Weights of a small encoder-decoder audio transcriber: log mel input.
Rows from block 3 of the audio encoder of a small encoder-decoder audio transcriber, named by matrix and row number. Rows with one number belong to one neuron. Each number is 50 + 12 x the weight over its row's rms, rounded and kept within 0 to 99. All counts start at 0.
After each neuron's rows are labels from the 100 clips, of 14848, where the neuron reaches its highest value: "peak on" is the class under the peak. Only what is clearly more common there than usual is listed. The data: short made-up English sentences, spoken by a formant synthesiser in many voices. In brackets: how many of the 100.
# fc1: MLP up (encoder.blocks.3.mlp.fc1.weight, 512x256), inputs 0-127
# fc2: MLP down (encoder.blocks.3.mlp.fc2.weight, 256x512, transposed), outputs 0-127

fc1.263:36 62 68 62 46 43 34 42 51 34 49 53 25 56 58 50 43 36 53 59 48 71 44 49 37 61 56 27 57 75 36 55 68 39 41 88 50 50 54 46 29 44 40 68 53 43 37 76 44 44 41 52 54 50 29 66 55 45 49 56 47 61 60 29 44 56 33 62 46 66 37 88 19 59 45 60 58 55 35 49 48 46 70 48 48 45 49 57 57 68 47 64 49 44 50 42 72 40 47 45 61 52 41 55 30 55 50 41 46 53 49 38 51 45 54 49 53 27 50 60 52 39 55 53 50 36 64 60
fc2.263:45 48 59 45 52 86 54 49 49 50 36 29 68 52 43 55 48 54 48 52 46 47 50 52 65 31 51 68 68 50 51 51 57 52 39 17 46 52 60 51 49 47 67 36 61 58 65 30 42 66 72 59 64 49 43 42 65 56 53 44 44 30 48 68 52 51 58 48 46 46 55 31 52 46 53 32 48 43 51 85 30 52 29 52 63 71 45 40 34 43 59 31 72 55 47 73 32 44 72 49 43 62 49 44 62 46 55 46 57 32 49 62 54 65 54 68 49 68 58 43 54 57 35 45 52 62 50 39
peak on: /s/ (57); /t/ (32)

fc1.140:52 34 72 48 58 78 65 50 51 44 46 54 41 41 53 33 48 55 46 51 47 62 29 70 48 55 64 30 46 44 42 54 42 44 43 43 53 51 51 44 36 50 69 66 50 55 55 55 54 50 58 52 52 41 55 48 41 57 65 41 41 31 32 42 48 57 25 48 47 46 84 66 62 33 46 52 49 34 27 47 62 58 40 45 50 58 32 48 65 53 39 40 52 31 58 24 35 42 38 53 59 40 52 58 40 61 55 60 80 30 59 60 54 38 52 46 54 55 41 50 60 58 46 54 56 52 54 53
fc2.140:42 27 49 51 44 44 55 48 39 38 39 30 60 33 43 47 30 54 52 65 50 74 43 40 56 47 40 50 32 51 37 61 41 58 36 49 50 53 48 14 47 49 52 72 49 45 62 50 42 52 58 62 34 73 66 52 52 59 57 44 35 75 45 50 68 39 49 41 30 49 44 57 49 25 45 38 50 50 42 75 58 44 59 59 51 67 73 61 42 39 57 30 54 49 50 41 46 62 57 55 42 57 14 47 43 46 60 52 62 44 47 45 42 46 60 69 49 34 34 24 57 79 45 66 36 60 77 44
peak on: /k/ (93)

fc1.85:44 47 32 47 32 47 75 66 56 38 52 58 37 41 71 51 56 48 15 52 45 52 53 27 45 64 56 55 38 44 44 56 44 76 41 63 56 33 53 49 32 46 46 61 48 41 46 59 50 49 49 57 52 52 51 29 47 50 68 74 76 50 59 64 53 50 45 51 55 39 45 38 51 60 50 23 36 42 48 60 41 47 48 49 31 58 55 50 48 55 21 69 19 35 65 43 37 47 59 39 41 67 43 50 44 50 48 46 52 40 50 66 38 50 59 50 41 53 66 21 47 55 52 47 57 60 50 73
fc2.85:54 62 71 54 74 47 34 53 49 37 51 60 62 59 46 38 64 38 62 57 57 51 34 47 34 49 47 35 65 61 69 41 50 41 53 59 54 67 37 58 57 46 44 43 57 49 67 54 53 48 44 33 42 53 47 45 57 36 48 40 43 36 55 46 21 46 42 36 50 50 38 52 50 33 45 60 47 70 38 40 38 66 54 61 52 42 34 54 43 67 64 35 61 59 57 59 53 50 62 56 57 24 52 55 50 61 44 65 49 46 47 39 50 31 51 42 31 53 41 57 54 46 53 25 41 44 59 28
peak on: /ɹ/ (86)

fc1.235:51 60 58 80 42 64 49 60 68 45 43 47 61 48 63 37 66 57 50 43 51 30 55 21 49 73 55 51 62 51 60 55 46 59 28 51 49 65 53 50 50 43 47 26 55 85 59 36 52 30 67 52 65 39 39 33 40 60 50 50 38 55 39 49 24 50 61 44 60 53 22 56 30 50 51 54 32 51 48 51 52 63 21 49 52 53 50 33 64 32 46 56 40 67 31 51 69 36 50 56 48 22 59 41 52 62 36 58 39 59 60 37 61 53 41 56 53 57 50 62 14 48 47 33 40 62 21 66
fc2.235:29 32 53 53 50 42 54 54 27 38 42 50 55 43 65 62 54 54 56 48 46 55 24 75 61 50 42 49 50 50 47 50 46 49 74 41 47 35 47 53 57 57 54 59 39 41 49 81 69 55 50 34 32 55 54 45 62 38 48 44 53 33 32 61 34 58 50 70 40 50 71 48 37 30 51 54 62 60 39 54 41 53 52 54 33 50 39 45 37 62 32 21 72 55 46 49 29 79 49 44 65 77 50 53 55 51 41 61 74 35 34 62 35 50 47 39 49 45 44 28 63 47 69 51 93 63 69 49
peak on: /ɹ/ (49)

fc1.423:52 61 52 56 54 47 56 49 51 54 67 63 48 49 38 22 90 54 54 66 50 15 44 49 64 39 48 64 62 52 56 63 66 37 52 48 59 66 33 55 62 55 63 68 61 62 48 34 31 74 53 56 60 30 29 41 54 55 45 51 30 50 45 52 42 32 47 49 55 53 65 60 36 55 32 67 53 59 65 45 74 56 35 48 65 50 51 44 67 63 54 33 49 49 68 28 45 51 49 65 57 32 54 50 51 43 48 47 47 44 62 61 51 34 48 61 35 33 48 48 83 42 61 37 26 52 40 41
fc2.423:56 32 48 53 27 35 48 54 51 52 38 55 50 69 50 47 63 51 41 40 47 59 36 37 23 45 31 40 36 60 43 50 42 43 43 51 36 48 44 66 63 38 36 69 26 50 54 59 60 51 55 58 45 60 50 20 54 52 58 21 63 49 44 50 74 59 53 42 44 48 25 69 14 58 38 64 56 56 45 46 46 46 73 58 54 48 68 39 46 33 60 55 50 51 24 66 54 38 63 51 65 46 37 58 55 45 59 71 17 61 33 33 73 62 63 52 68 49 52 31 60 52 43 51 57 46 66 68
peak on: /ʃ/ (47)

fc1.247:60 49 34 54 51 43 33 49 51 39 31 41 50 31 64 51 50 56 40 46 39 39 36 47 32 49 63 62 61 49 42 14 58 49 52 55 47 53 56 41 66 43 36 49 45 66 53 40 56 54 62 47 62 27 42 47 59 50 47 68 48 49 33 68 47 37 45 45 57 48 50 51 44 48 54 55 49 74 59 50 49 07 60 54 43 50 42 49 71 51 54 63 30 37 46 23 51 45 72 45 52 56 57 58 53 45 49 50 36 42 42 71 47 39 37 62 52 40 70 59 49 41 54 51 58 55 39 41
fc2.247:33 56 60 61 56 63 60 38 55 58 54 45 49 52 31 39 40 33 56 51 37 52 40 46 48 30 51 49 55 50 43 45 80 39 54 44 77 54 16 43 47 50 54 51 48 29 69 43 58 46 46 52 40 80 36 51 53 61 46 27 37 44 54 76 47 50 33 46 49 53 55 38 60 48 63 48 52 50 29 35 61 50 39 12 35 63 58 48 39 52 50 50 51 62 50 49 50 51 47 52 76 39 48 50 50 49 31 41 51 39 55 38 41 51 64 61 54 43 48 58 33 35 49 52 56 55 53 45
peak on: /ʃ/ (29)

fc1.253:50 52 52 52 73 69 55 55 85 33 56 49 21 68 30 46 42 48 38 45 47 44 66 46 63 53 61 50 28 67 49 47 49 25 49 57 30 53 57 57 53 46 52 66 46 35 61 44 61 45 54 72 20 51 43 47 55 71 67 47 48 36 50 51 53 24 40 46 40 49 54 24 57 41 43 56 71 55 77 45 59 50 60 46 49 50 35 69 57 48 66 64 69 36 38 47 50 52 52 60 37 64 53 71 46 49 74 69 67 56 45 44 54 50 45 48 52 60 64 34 55 77 39 55 67 39 42 45
fc2.253:33 61 48 31 46 56 51 33 49 72 54 73 67 32 66 50 64 52 51 49 50 44 39 57 42 57 30 30 60 32 47 53 53 58 33 48 51 52 66 44 33 46 38 49 55 67 31 59 39 54 51 43 69 59 67 57 62 32 56 53 51 49 51 61 46 56 54 54 57 54 48 52 50 58 58 44 52 53 24 72 16 43 50 62 40 56 75 26 50 51 58 19 20 67 64 65 63 52 45 51 61 50 51 57 58 46 52 32 55 44 38 45 37 53 52 41 36 54 29 52 48 35 52 60 43 67 71 56
peak on: /dʒ/ (44)

fc1.128:41 76 56 69 51 66 74 57 49 52 51 49 65 44 57 47 34 56 51 52 57 36 56 37 42 56 61 33 39 71 63 48 34 49 69 38 34 54 48 39 29 66 56 51 41 58 49 41 52 52 42 58 52 31 51 36 40 62 48 54 65 51 62 50 47 75 45 55 44 36 57 25 53 60 34 63 29 51 23 47 52 57 37 62 58 59 30 69 72 60 42 44 43 44 57 49 43 44 28 52 52 57 33 49 82 69 56 49 62 53 51 57 56 37 52 45 55 38 48 29 48 28 48 48 48 53 51 45
fc2.128:50 35 31 42 43 51 14 43 59 51 51 40 37 51 61 57 57 53 44 46 52 66 38 62 63 15 64 50 47 47 52 38 62 48 17 40 51 62 54 51 55 48 44 47 58 54 67 53 38 50 56 26 47 50 50 49 33 46 57 51 48 53 49 57 42 58 37 43 49 77 63 83 51 47 59 53 66 51 62 30 54 60 69 19 33 55 61 64 58 47 44 62 50 56 51 51 60 71 50 54 34 56 26 44 48 44 36 67 47 47 50 33 38 52 72 50 62 56 51 50 50 70 52 52 26 45 65 51
peak on: /s/ (41)

fc1.113:49 60 46 32 39 66 59 27 45 49 40 24 58 45 37 48 45 17 36 44 49 43 69 49 46 30 54 69 25 58 56 34 41 55 25 76 51 48 67 19 42 56 43 47 59 65 47 64 44 24 47 36 42 49 62 41 63 43 48 49 40 65 68 46 76 51 58 70 44 57 50 55 42 48 65 53 57 34 57 49 55 59 54 26 30 38 56 24 48 53 52 64 66 58 54 61 56 52 53 48 62 45 53 11 55 51 54 38 54 63 46 49 54 65 33 58 71 66 43 46 61 42 53 57 43 60 50 46
fc2.113:69 45 47 49 71 58 23 52 58 30 59 62 39 25 61 28 24 52 69 42 38 42 34 73 47 57 49 15 53 88 63 50 55 63 60 38 49 52 29 72 52 60 46 50 52 28 54 25 46 60 48 42 55 60 47 55 13 76 50 51 47 36 52 34 34 37 55 44 59 52 63 48 50 48 47 76 49 63 43 53 47 44 54 50 42 50 32 39 46 59 63 51 34 46 56 33 50 66 47 57 29 50 46 63 28 75 58 55 61 42 77 52 60 64 41 39 39 47 51 61 55 47 33 56 49 38 44 45
peak on: /ɔ/ (63)

fc1.56:32 49 58 49 49 62 49 45 49 55 62 51 49 61 52 34 46 50 50 46 46 56 55 42 50 50 36 57 40 51 52 59 62 20 54 59 47 34 35 33 56 52 51 59 73 66 56 45 88 30 69 47 31 39 64 52 59 43 51 69 49 84 46 50 54 53 58 57 46 56 37 52 50 50 51 55 65 54 33 57 32 50 49 40 35 36 36 52 64 64 55 42 49 45 40 46 77 50 36 63 05 32 68 67 50 43 33 48 49 64 46 68 59 29 40 49 50 34 34 76 57 48 44 37 51 51 53 60
fc2.56:46 50 41 53 51 52 46 59 54 25 53 48 84 35 50 50 60 57 38 29 50 54 64 64 46 51 49 60 52 49 47 50 47 56 42 32 57 61 43 65 70 59 49 50 29 49 49 57 48 51 62 47 58 49 51 53 51 63 31 33 49 24 63 45 47 54 51 49 48 51 74 61 48 30 46 72 33 22 64 59 61 63 62 52 49 58 45 41 40 54 46 65 70 67 57 56 60 41 69 45 80 43 63 41 39 76 71 40 38 33 47 45 38 43 50 45 56 50 57 28 61 59 61 57 49 50 37 54
peak on: /ɹ/ (45); /l/ (25)

fc1.141:58 46 53 56 41 53 73 46 39 49 50 41 51 50 60 54 56 70 53 34 45 41 61 68 71 68 47 31 54 38 65 49 51 35 34 38 42 49 36 28 50 48 59 29 42 49 54 63 57 39 48 45 55 62 43 52 63 61 54 45 60 46 65 56 53 40 34 47 31 66 43 40 59 52 45 37 55 56 43 39 50 56 56 50 60 43 44 58 41 62 68 36 34 28 43 61 30 73 63 59 44 54 49 61 60 53 56 77 39 32 54 53 56 49 35 31 64 54 79 54 33 23 33 35 22 45 46 48
fc2.141:38 39 61 50 41 51 43 55 53 48 53 47 63 29 34 25 49 58 43 43 37 46 42 36 30 69 56 65 45 72 50 54 60 55 65 35 60 51 77 61 30 53 52 60 59 44 48 26 16 47 41 53 52 34 44 62 62 50 43 53 65 55 42 56 75 46 50 58 69 34 49 64 56 49 54 49 52 21 58 58 53 32 34 42 56 60 53 51 43 49 44 51 43 50 55 49 51 66 65 48 54 59 50 33 50 58 39 49 65 56 60 46 40 51 46 51 51 54 52 49 43 55 76 55 57 59 59 53
peak on: /k/ (50)

fc1.468:45 75 33 33 73 67 53 37 42 36 45 51 56 42 50 60 54 40 57 50 31 65 50 46 40 69 46 47 52 58 63 60 47 61 60 53 54 47 48 61 57 64 35 40 52 72 53 55 80 33 38 94 57 52 55 69 36 18 56 63 44 50 52 28 53 53 52 55 22 53 45 81 49 49 52 55 18 57 52 31 46 47 49 52 53 44 60 67 42 35 45 52 52 35 55 59 43 62 43 54 66 51 47 25 40 58 49 53 45 73 47 43 68 52 52 54 43 48 45 60 42 69 39 66 25 59 53 40
fc2.468:70 29 42 45 31 73 57 51 24 54 48 47 29 48 60 48 45 70 45 51 70 51 62 67 58 37 78 49 60 50 20 40 44 47 36 57 53 49 20 43 43 49 48 38 44 46 55 47 30 61 65 37 48 34 52 26 44 61 51 53 58 50 28 62 70 66 40 54 48 58 54 32 31 95 47 43 59 41 36 66 33 62 49 50 49 56 53 36 46 39 45 57 35 36 25 58 39 43 53 51 52 47 60 80 46 33 52 50 52 65 61 56 55 40 43 52 56 56 63 34 49 53 35 60 65 50 58 54
peak on: /ɹ/ (65)

fc1.96:62 51 50 42 41 61 33 40 47 63 75 44 42 74 45 30 09 46 50 34 57 39 36 44 42 47 33 59 62 42 61 55 49 54 55 27 36 40 38 49 44 31 56 39 53 58 51 47 50 49 55 32 44 49 69 54 72 40 49 51 66 64 62 67 40 48 43 47 39 41 41 66 36 62 29 23 51 53 34 50 53 68 54 58 45 57 48 59 52 50 52 49 48 20 48 51 44 31 49 47 46 53 37 78 72 42 22 67 28 53 37 47 53 51 41 51 52 37 44 63 37 44 56 56 67 67 48 52
fc2.96:50 51 50 50 58 36 46 55 46 38 56 60 35 28 60 56 50 47 54 54 45 50 57 40 35 51 55 49 58 56 55 50 49 77 40 48 56 59 58 45 37 84 13 52 39 42 63 42 65 54 42 56 59 50 31 47 40 49 55 32 24 43 53 47 67 54 52 59 60 56 55 37 80 30 77 50 56 60 53 53 60 49 54 51 60 60 48 25 63 49 50 58 49 79 46 54 53 57 33 54 64 43 46 39 25 53 60 45 56 51 52 52 38 34 64 37 47 55 51 24 58 57 41 50 52 39 49 43
peak on: /s/ (28)

fc1.129:53 67 31 51 38 48 57 29 35 44 50 44 71 54 53 38 49 70 50 28 63 33 71 51 56 68 33 51 50 51 73 56 49 58 49 63 47 45 34 62 33 45 46 55 54 90 54 34 53 54 48 61 56 49 49 51 27 43 37 57 50 46 47 35 50 53 45 44 59 47 40 36 35 61 53 44 56 48 62 19 44 50 48 41 33 46 48 67 44 58 51 62 46 76 43 48 41 27 64 52 44 56 66 36 62 66 45 60 39 65 47 66 50 21 32 71 60 64 58 94 43 51 53 20 47 33 27 46
fc2.129:50 27 54 60 50 62 56 45 57 70 37 53 66 52 39 46 38 29 49 64 29 60 47 31 57 34 49 48 45 42 43 54 53 45 35 78 33 51 47 60 53 45 49 61 54 29 38 75 60 37 75 51 60 56 50 50 79 44 58 47 52 47 75 52 37 60 71 43 42 44 64 49 60 38 40 60 59 52 46 53 63 47 56 57 46 47 47 53 49 40 48 38 60 40 11 50 76 62 49 52 54 45 29 44 41 22 50 42 47 64 52 39 66 54 77 38 51 52 41 28 41 65 48 78 47 50 58 61
peak on: /s/ (30)

fc1.91:59 35 21 57 34 46 56 68 50 51 35 44 35 65 41 58 34 20 34 26 37 50 58 45 40 47 43 62 42 58 55 53 59 50 46 58 35 75 80 50 50 48 41 44 59 52 47 50 46 42 37 38 54 48 29 36 53 65 63 79 23 77 47 60 53 54 50 45 46 60 61 49 47 51 72 53 41 37 51 43 57 50 70 33 59 34 54 32 38 45 54 51 55 49 51 47 50 61 43 35 81 40 49 54 37 26 57 46 50 53 44 28 39 74 31 53 63 45 36 48 80 40 74 53 51 54 51 44
fc2.91:41 57 64 48 56 65 28 46 51 48 39 63 49 40 48 37 30 51 75 50 56 43 43 55 58 50 43 38 56 36 71 53 41 49 45 46 42 35 26 56 53 56 44 55 51 46 51 47 47 74 45 53 53 27 49 76 51 13 56 46 63 18 49 51 42 56 20 61 61 27 36 37 45 49 20 46 63 66 50 70 54 71 59 55 50 65 45 55 56 60 51 56 50 62 57 43 39 47 60 41 55 32 52 40 43 58 34 45 39 43 58 61 43 63 51 57 39 59 52 37 47 51 49 59 49 39 52 39
peak on: /aʊ/ (66)

fc1.168:39 44 51 56 45 50 49 48 44 45 52 13 68 50 41 30 49 48 46 53 33 47 49 53 43 48 52 48 31 43 58 69 43 64 25 58 50 40 37 34 45 57 62 41 60 65 52 63 54 44 97 85 45 38 81 50 66 55 49 84 32 17 52 47 40 51 51 25 48 42 67 49 42 33 57 52 65 55 57 48 46 73 62 54 41 57 44 60 63 48 41 57 45 57 50 43 72 51 62 49 43 26 50 47 53 57 38 48 52 36 44 48 21 56 63 59 51 52 26 48 32 54 47 46 54 50 52 49
fc2.168:51 46 53 53 57 53 48 69 55 72 47 72 22 63 51 57 49 50 54 50 54 61 69 45 47 60 40 61 65 47 52 34 57 62 64 50 42 72 55 57 55 36 41 49 47 49 46 26 51 50 23 23 58 73 38 36 47 75 58 24 61 59 53 35 55 69 46 75 60 65 44 56 46 63 62 37 43 41 34 54 42 34 50 37 62 56 88 28 39 48 49 37 44 67 74 57 48 51 51 72 49 60 62 52 50 48 41 62 37 45 48 57 51 43 11 53 52 52 55 50 53 41 62 60 40 36 40 51
peak on: /ɔ/ (38)

fc1.457:62 43 59 56 43 70 49 70 43 52 63 53 32 48 51 72 82 33 54 34 42 53 52 43 46 57 33 49 51 51 48 49 73 40 59 48 44 57 43 42 58 37 36 49 64 42 38 65 45 39 64 49 47 41 50 48 67 43 37 42 57 49 36 34 46 64 64 36 51 38 52 81 49 29 47 53 52 51 50 53 61 65 39 71 39 66 51 60 47 41 56 78 54 62 65 42 47 66 54 50 44 66 28 76 41 48 41 38 48 53 72 39 49 65 38 55 25 49 64 75 45 43 39 29 54 64 43 57
fc2.457:46 44 47 35 44 62 54 53 48 37 48 67 52 38 50 48 24 50 54 46 62 39 44 47 64 51 56 54 42 36 52 61 24 56 57 55 57 50 58 44 47 52 60 57 27 71 44 47 56 41 52 41 52 71 46 47 43 51 60 49 23 44 47 41 60 44 47 38 58 43 54 38 71 50 62 67 62 52 62 40 56 52 62 54 61 23 34 43 53 55 46 22 53 36 44 21 45 56 56 68 48 58 65 21 42 80 50 60 46 36 45 62 29 49 63 51 69 61 49 41 59 77 58 43 42 38 51 48
peak on: /k/ (64)

fc1.173:49 81 63 50 45 52 27 48 42 35 61 38 54 45 67 38 56 74 38 50 57 64 54 47 50 51 47 52 51 46 72 50 51 50 49 51 50 51 20 52 60 51 28 47 57 63 61 46 46 38 38 59 42 74 62 49 49 46 61 61 59 55 96 40 70 49 48 48 50 69 28 52 37 51 59 60 50 38 61 54 56 24 63 46 40 36 51 41 50 51 45 61 44 82 52 48 45 31 61 42 60 40 51 50 52 41 55 51 61 59 53 56 43 47 40 50 51 42 33 60 45 51 58 57 34 59 49 58
fc2.173:66 20 53 81 49 50 57 37 56 47 65 63 36 54 42 33 50 64 88 21 40 51 49 56 42 40 40 36 74 44 47 36 46 26 49 24 39 32 47 34 37 64 51 50 37 40 41 62 49 41 48 60 37 52 52 54 61 46 51 41 50 49 43 69 41 42 47 44 50 52 59 49 74 53 39 51 21 59 52 58 30 51 51 57 54 60 41 44 61 50 51 50 49 39 58 65 51 60 53 33 57 79 40 58 63 57 45 31 59 53 77 51 67 52 55 31 50 56 63 49 73 48 52 51 53 51 49 58
peak on: /aʊ/ (35)

fc1.479:54 58 70 57 54 48 41 55 38 65 33 52 60 63 33 45 14 45 42 33 50 48 40 36 47 58 51 62 49 65 42 49 65 58 65 57 48 46 60 48 50 55 47 45 43 78 46 49 47 39 45 48 79 32 61 54 65 53 48 64 41 60 47 39 54 46 32 22 50 62 49 57 50 35 66 45 41 89 53 41 45 49 51 28 51 51 39 59 60 50 65 51 44 40 57 58 76 66 67 30 58 37 46 41 74 29 51 43 46 51 50 54 31 47 52 56 62 37 21 53 43 57 55 67 53 51 46 49
fc2.479:47 45 28 48 52 41 33 63 45 25 31 65 44 47 58 58 64 47 55 35 52 56 62 47 52 48 46 47 60 50 62 54 48 46 33 58 50 50 58 52 55 50 53 52 43 42 72 61 45 26 47 56 34 48 22 37 20 48 53 43 48 37 46 41 64 69 79 68 57 41 48 39 43 49 41 51 49 40 39 62 62 50 50 75 50 55 84 32 51 45 53 70 50 77 44 36 44 52 50 56 52 59 56 38 24 44 61 50 38 43 63 39 63 55 41 47 42 42 77 39 37 42 55 42 35 67 38 39
peak on: /s/ (31)

fc1.350:47 47 63 29 54 52 50 58 66 55 42 43 42 33 43 16 55 50 47 45 43 46 50 59 65 40 70 59 64 52 53 55 48 57 55 41 48 66 54 39 56 56 73 37 47 49 65 39 67 49 57 53 44 28 40 55 47 33 57 44 48 34 66 48 50 44 49 63 42 54 53 56 31 52 58 62 54 22 76 60 47 50 56 36 58 46 69 40 61 47 23 43 43 34 44 49 58 20 59 62 42 48 50 67 47 55 43 53 38 43 57 45 37 66 43 58 41 40 49 47 50 60 58 58 42 15 45 52
fc2.350:50 48 55 42 52 45 58 56 52 51 48 56 52 40 47 56 59 50 47 65 56 55 40 46 19 70 44 71 44 44 39 91 55 40 54 45 21 51 59 49 78 45 41 30 42 61 34 51 42 48 57 63 18 51 57 32 59 51 60 53 46 49 48 59 51 56 53 18 54 52 48 48 51 53 64 53 77 48 51 43 60 58 45 55 54 44 66 64 59 43 62 56 51 48 78 29 57 42 37 48 74 55 44 61 66 73 62 41 50 48 47 42 46 34 60 28 36 42 63 38 48 71 65 45 50 67 50 67
peak on: /dʒ/ (28)

fc1.352:74 42 49 50 51 59 66 64 49 46 35 42 32 57 54 45 75 39 49 54 38 42 63 54 58 38 69 38 44 59 52 49 47 52 42 27 62 51 51 35 58 51 74 45 55 64 63 49 31 45 45 49 52 35 35 42 40 64 69 47 54 36 51 54 51 50 69 43 44 34 66 51 51 49 43 54 44 43 60 43 54 73 52 51 57 46 61 70 71 59 60 51 49 39 51 49 66 50 46 50 71 48 51 51 44 80 44 37 31 52 73 58 51 38 43 41 47 52 63 39 71 65 64 36 26 48 84 29
fc2.352:27 32 53 51 56 19 48 60 49 35 35 56 73 50 55 62 44 54 48 69 57 72 50 35 51 50 39 39 50 45 55 75 43 53 55 49 33 65 42 64 17 55 37 61 48 56 75 75 57 57 51 52 46 46 49 46 53 45 32 41 57 45 41 42 53 56 46 45 76 52 45 51 39 38 77 52 54 26 50 53 52 52 32 31 76 44 36 60 47 22 54 39 61 26 44 38 52 60 47 37 45 80 49 67 49 54 61 44 40 56 51 50 58 40 46 49 46 59 44 53 37 54 59 51 58 35 46 47
peak on: /ʃ/ (32)

fc1.489:59 62 62 61 46 64 56 57 51 68 50 56 62 42 33 48 46 68 58 59 70 39 56 52 52 60 38 25 54 48 50 50 38 53 37 53 38 25 67 58 46 59 50 49 46 60 76 47 34 37 39 43 45 48 63 48 38 48 50 52 59 44 56 35 60 28 12 68 46 53 49 50 48 45 53 43 67 46 45 70 58 52 49 43 50 64 40 56 44 55 84 68 59 59 48 56 74 52 50 44 24 43 52 48 49 61 51 40 54 44 56 27 49 54 52 48 38 54 53 63 50 32 53 33 60 28 38 49
fc2.489:47 41 50 16 39 32 54 30 51 50 27 37 52 51 72 46 37 41 54 57 41 54 60 44 44 57 49 69 22 50 71 64 63 36 66 45 41 34 40 54 45 54 53 46 41 52 30 49 78 63 68 60 47 47 31 28 48 47 43 49 35 47 35 49 50 69 53 49 52 36 45 22 50 36 57 70 23 59 77 54 46 52 45 51 60 57 50 64 72 42 43 48 46 37 49 33 40 55 43 69 91 45 46 40 51 42 52 48 50 50 49 41 58 44 62 39 52 53 57 44 55 55 54 63 44 67 74 61
peak on: /s/ (36); /z/ (26)

fc1.264:47 42 61 50 43 56 44 37 54 52 48 24 39 56 40 47 56 59 52 65 36 35 54 60 39 46 52 50 30 66 47 46 72 61 50 54 73 33 35 47 53 53 44 40 59 74 45 71 47 64 48 43 59 62 14 51 37 65 71 41 65 45 50 26 61 41 65 50 50 51 48 31 66 56 47 50 49 48 63 43 55 59 59 44 59 31 57 45 26 49 38 41 55 51 47 63 35 46 28 87 39 43 39 73 59 25 44 46 35 48 42 45 45 34 55 37 38 52 71 44 60 41 34 52 43 40 62 50
fc2.264:62 54 18 42 28 79 53 42 49 49 54 55 49 57 60 63 49 56 50 51 59 55 31 49 39 49 51 40 54 54 50 36 37 48 81 65 24 60 71 49 67 50 42 54 31 33 42 50 52 49 24 42 54 53 65 47 58 47 21 57 47 70 52 62 59 53 31 41 61 50 54 38 28 52 51 54 60 49 42 94 53 56 50 61 48 64 33 53 53 49 49 46 21 43 30 52 49 47 55 33 58 56 51 24 48 47 49 44 44 37 62 79 42 71 46 52 46 43 48 56 55 56 64 44 58 63 39 52
peak on: /ɛ/ (70)

fc1.159:31 76 51 55 53 45 61 54 49 56 38 40 49 45 58 33 54 63 59 55 65 38 61 63 46 54 44 45 57 57 57 47 55 57 63 59 19 59 37 54 75 45 67 58 64 49 17 47 52 47 48 52 27 24 46 46 48 34 54 35 49 55 54 45 50 36 50 38 75 30 42 57 37 42 27 51 52 40 48 45 52 48 42 66 76 48 44 53 59 66 75 35 28 45 43 49 31 70 59 73 78 61 60 40 58 66 75 49 30 26 44 52 49 62 63 41 71 52 49 61 37 52 42 45 47 58 60 48
fc2.159:50 54 35 46 41 60 29 61 49 26 50 48 48 51 35 53 46 44 42 49 50 60 59 50 55 74 65 76 56 26 45 41 50 60 54 30 80 48 67 66 24 61 40 36 39 58 78 58 49 64 35 76 42 51 52 37 47 62 52 50 42 50 42 30 40 52 60 47 39 56 72 56 66 52 71 43 60 42 27 46 63 38 54 24 38 55 53 61 55 38 35 58 65 45 47 64 57 39 55 49 64 50 51 59 35 51 26 59 53 50 52 26 55 53 36 60 60 44 53 33 61 48 55 46 53 46 41 50
peak on: /ʃ/ (62); /f/ (25)

fc1.366:25 53 59 29 50 36 58 50 47 62 61 39 43 33 52 29 38 56 50 32 50 49 59 51 52 43 64 79 56 52 52 53 52 59 49 49 52 45 34 45 57 53 52 38 44 50 49 43 64 63 70 55 47 44 39 37 79 54 47 46 62 55 46 46 38 55 29 66 47 44 51 72 42 46 64 54 33 36 36 46 51 62 40 54 60 60 50 34 50 34 51 79 52 56 50 49 67 31 57 53 38 49 68 37 60 55 19 73 55 50 25 67 43 43 48 40 40 51 71 46 53 64 44 39 51 48 48 51
fc2.366:33 13 61 56 50 59 36 64 46 43 52 53 40 45 44 50 37 68 32 35 58 66 42 45 46 37 30 60 31 53 50 51 47 52 66 27 51 50 50 57 58 57 34 32 41 33 72 55 76 64 75 50 46 40 44 61 59 48 57 60 25 51 51 39 34 35 58 55 41 74 65 47 37 51 42 67 46 39 52 59 36 40 78 45 40 38 34 64 45 54 39 36 52 65 54 54 53 53 67 58 61 58 49 42 47 47 69 44 58 23 51 60 35 44 47 41 43 54 30 50 70 49 50 61 36 58 56 34
peak on: /ɹ/ (80)